python train.py --encoder_arch="crnn" --decoder_qk_norm=false --max_grad_norm=1.0 --lr_schedule="wsd_sqrt" --decay_fraction=0.3 --weight_decay=0.1
Rows from block 4 of the audio encoder of a small encoder-decoder audio transcriber, named by matrix and row number. Each number is 128 + 24 x the weight over its row's rms, rounded and kept within 0 to 255. All counts start at 0. Numbers have three digits each. After the name is the row's rms in percent of the matrix's.
Before each channel's rows are labels from the 100 clips, of 14976, where the channel reaches its highest value: "strongest on" is what is common among them; "peak on" is the class under the peak. Only what is clearly more common there than usual is listed. The data: single English nouns, adjectives and verbs, spoken by a formant synthesiser in many voices.
# conv: width-5 conv (encoder.blocks.4.conv.weight, 288x288x5, each kernel summed), inputs 144-191

strongest on: /tʃ/; /aɪ/
peak on: /aɪ/
conv.162 080:117098111095093124112098110105132160111122110122100108118124150105113104090155125124132148096135132092086117085131105101120117085104115118121107

strongest on: /ɔ/; /s/; /ɑ/
peak on: /ɔ/; /ɑ/
conv.122 094:152105113093111156119106106112112142101146114162105112159148164117113108104148162149148151110167163120105160101149109105165163104119125155119150

strongest on: /s/; /ɔ/; word: saw; word: sold
peak on: /ɔ/; /oʊ/
conv.284 086:097135138123118104116104123102108109114106103088102123097092078111125127110131098091100087125095091120129099133096109133109106119105101087119100

strongest on: /ɑ/; /ɔ/
peak on: /ɑ/; /ɔ/
conv.77 148:129104110105115133095082103090100158119126091132093089127125126094111107078150132138133134115130133114104124119129097109128126087111115127123123

strongest on: /ɔ/; /ɑ/
peak on: /ɔ/; /ɑ/
conv.53 095:139095093087096157136125093132107164089146137155133140154140149132087096135151155147153137095134152105089149087144108093152148120126114142151142

strongest on: /u/; /f/
peak on: /u/
conv.113 112:109087101087101125106107098102094104101128102114118113121114109110101089108121122116127107091115116104090121103105096099120108103103088112113116

strongest on: /aɪ/; /ɑ/
peak on: /aɪ/
conv.278 094:120092089101102140095084098091104156111140101141111103136126106094109105094127135148145133109124141117088134101132091101137127089092101122120122

strongest on: /aɪ/; /tʃ/; word: child
peak on: /aɪ/
conv.213 092:125112109120102128092100115094120140103123096132102101131115141091097107078125124128132133106121134096109121096133104113118126086088111113101119

strongest on: /ʌ/; /dʒ/; /u/; /p/
peak on: /ʌ/; /u/
conv.232 124:121083085083101133112099085102103136102122109127114104125119111102096089107139129129124116099121127113086117103124099092130112093111103120121111

strongest on: /ʌ/; /dʒ/; word: judge; word: jumped
peak on: /ʌ/
conv.218 092:103096099097100101128114095132101129097106123103122115097120114120095092114150129121105104096103109094103103118107104100116105114107102099135104

strongest on: /ʌ/; /dʒ/; /p/
peak on: /ʌ/
conv.4 091:117095104100094113124099087116106115096125111100117119101100110112103080115129113112115108091100113104095114107108096095114100103116089095122108

strongest on: /aɪ/; /n/; /tʃ/; word: child
peak on: /aɪ/
conv.236 091:133088093094092134147131084150115182096122140129145146127114126131091094135180128133142117096125129093090118089123110086134116117140127127162119

strongest on: /b/; /ɑ/; /ɔ/
peak on: /ɔ/
conv.3 101:134078090087087138132127085139106159095122147122135132125124125140087094138170141135130123088119126088083118091131119073131128123126110121153116

strongest on: /ɔ/; /ɑ/; thin (high-pass)
peak on: /ɔ/
conv.239 123:145094092097098144155139091150131147105144153144170156143151156151085098152155149151150149091147146124099141089145126086145143141140124145160148

strongest on: white noise; /s/
peak on: /t/
conv.243 105:105111106105106103111116095110106101105110113097124113100104096111108090108111106111095100098093097103109105109105096096101095115099096101118103

strongest on: /b/; /ɑ/; /ɹ/; /oʊ/
peak on: /ɑ/
conv.1 117:137096102094089129109101086100089149087123114129098097126137132102091093103138141132131139087130124107084137093124090099125127103108104135134131

strongest on: /s/; mains hum; /ɔ/
peak on: /s/
conv.73 097:149154153151146157135128154127143180151133122161136130159152154126148146131176160148143149150141161161156157151153135152153155125120135147164153

strongest on: /ɔ/; /ɑ/; thin (high-pass)
peak on: /ɔ/; /ɑ/
conv.109 088:146101088099095161154146096149120144102156148152153151157151166147092108153167146152153163096155161135097150106154132099159157132145112155142141

strongest on: /tʃ/; /z/; word: chose; word: child
peak on: /oʊ/; /aɪ/
conv.83 085:093104106100114111108117104115104102102117122101117121089111105113105089123114108104091108106107099111100084109093115100114101119109098094107104

strongest on: /ɔ/; /s/; /ɑ/
peak on: /ɔ/
conv.171 101:150093103092103156143128097138128163103145147158147145152159158135093100137140159167162160094148151109099146088166127089155150123134120150140154

strongest on: /k/; /ɑ/
peak on: /ɑ/
conv.287 103:117080083085096128138129086128102186091116127122135129131120118130090089132174140130127122087120134089093120091121112091122116116132114116148115

strongest on: /ɔ/; /ɑ/
peak on: /ɔ/; /ɑ/
conv.119 092:134090087078104147153142091146125154107143145131151149141155150156091080137156158147145148099136133126074127095129118081146134128136124128145136

strongest on: /tʃ/; /ɪ/; /ɝ/
peak on: /ɝ/
conv.208 120:097115120113120089123129123130127094122105135086133127088093095124118116141095099099097087116089090114114083127088118118092091133125107095114096

strongest on: /ɔ/; /ɑ/
peak on: /ɔ/; /ɑ/
conv.229 091:146100095089105152118105098113120151104128114153105119145149155109097095118139143156141146108142147099093136083154115093146150123115109144116136

strongest on: /aɪ/; /i/; /n/; /tʃ/
peak on: /aɪ/
conv.257 085:095101095088103126132122102113120195103094127117127129115115121128090098128179122122124125107106118083108096090125110098121106122131126110158092

strongest on: /tʃ/; /ɝ/
peak on: /ɝ/
conv.55 082:099099116091104097126121104133100096095125128110116129106106102131112095135122098115113094091105101108091096116098109107104092121123079094120093

strongest on: /t/; /s/; /b/; /oʊ/
peak on: /t/
conv.253 089:105107118105105094140117114126105110104097130103153121101110102124107100137118092098099106104105098116109098117102109099096094125110096101115109

strongest on: /tʃ/; /oʊ/; /z/; word: chose
peak on: /oʊ/
conv.173 086:089091110104105111132125100134103107096112130107120127102097101129111090129109099120112090098103102108097103105087104107113102121123088100108105

strongest on: /t/; /b/; /oʊ/; /ɔ/
peak on: /t/
conv.50 100:094117112119107090146136115144120104119100152097170157103100096146118110151115097097094101110096091106115090111103124113095101136139115105129101

strongest on: /ʌ/; /dʒ/
peak on: /ʌ/
conv.9 092:100086097108101108128105088111105156104105125106099123110097113123103096117155102106099110102106095100102101117104114095111104102123109097130101

strongest on: /ɑ/; /ɔ/
peak on: /k/
conv.14 093:158095100099098125156149103165128137094132168146179159127154148162097103160139123130135152100138135116094132086142133093132143144147118152144137

strongest on: /s/; mains hum; /ɔ/
peak on: /s/
conv.282 103:139169164165162132141145170142145126159145141145137144145123138143162172143138131130125127153136134153168132168139138170134139146152164144130142

strongest on: /b/; /ɑ/; /oʊ/
peak on: /t/
conv.244 092:111103102109099097135107104122115087104105131103132128104104115113091090118117114101091110096101099091105103097105102099102103128106098111112104

strongest on: /ɑ/; /k/; /ɔ/; thin (high-pass)
peak on: /k/
conv.133 072:104087101094082103154142087158114134096120166125173140124116130142106076149126108121136134081131117103085111089132120093108114126134098128134120

strongest on: /s/; mains hum; /eɪ/
peak on: /s/
conv.44 107:111163183154163126110111162111109118154129099113096106117104103109170158110135115119116106164126114155144125183117111169117117101109119110121110

strongest on: /ɔ/; /ɑ/; thin (high-pass)
peak on: /ɔ/
conv.92 103:165097100104098161136120106135113140100143130156138134162158160128094099129133157153154160099149169120100156096165110100152170130120117158132156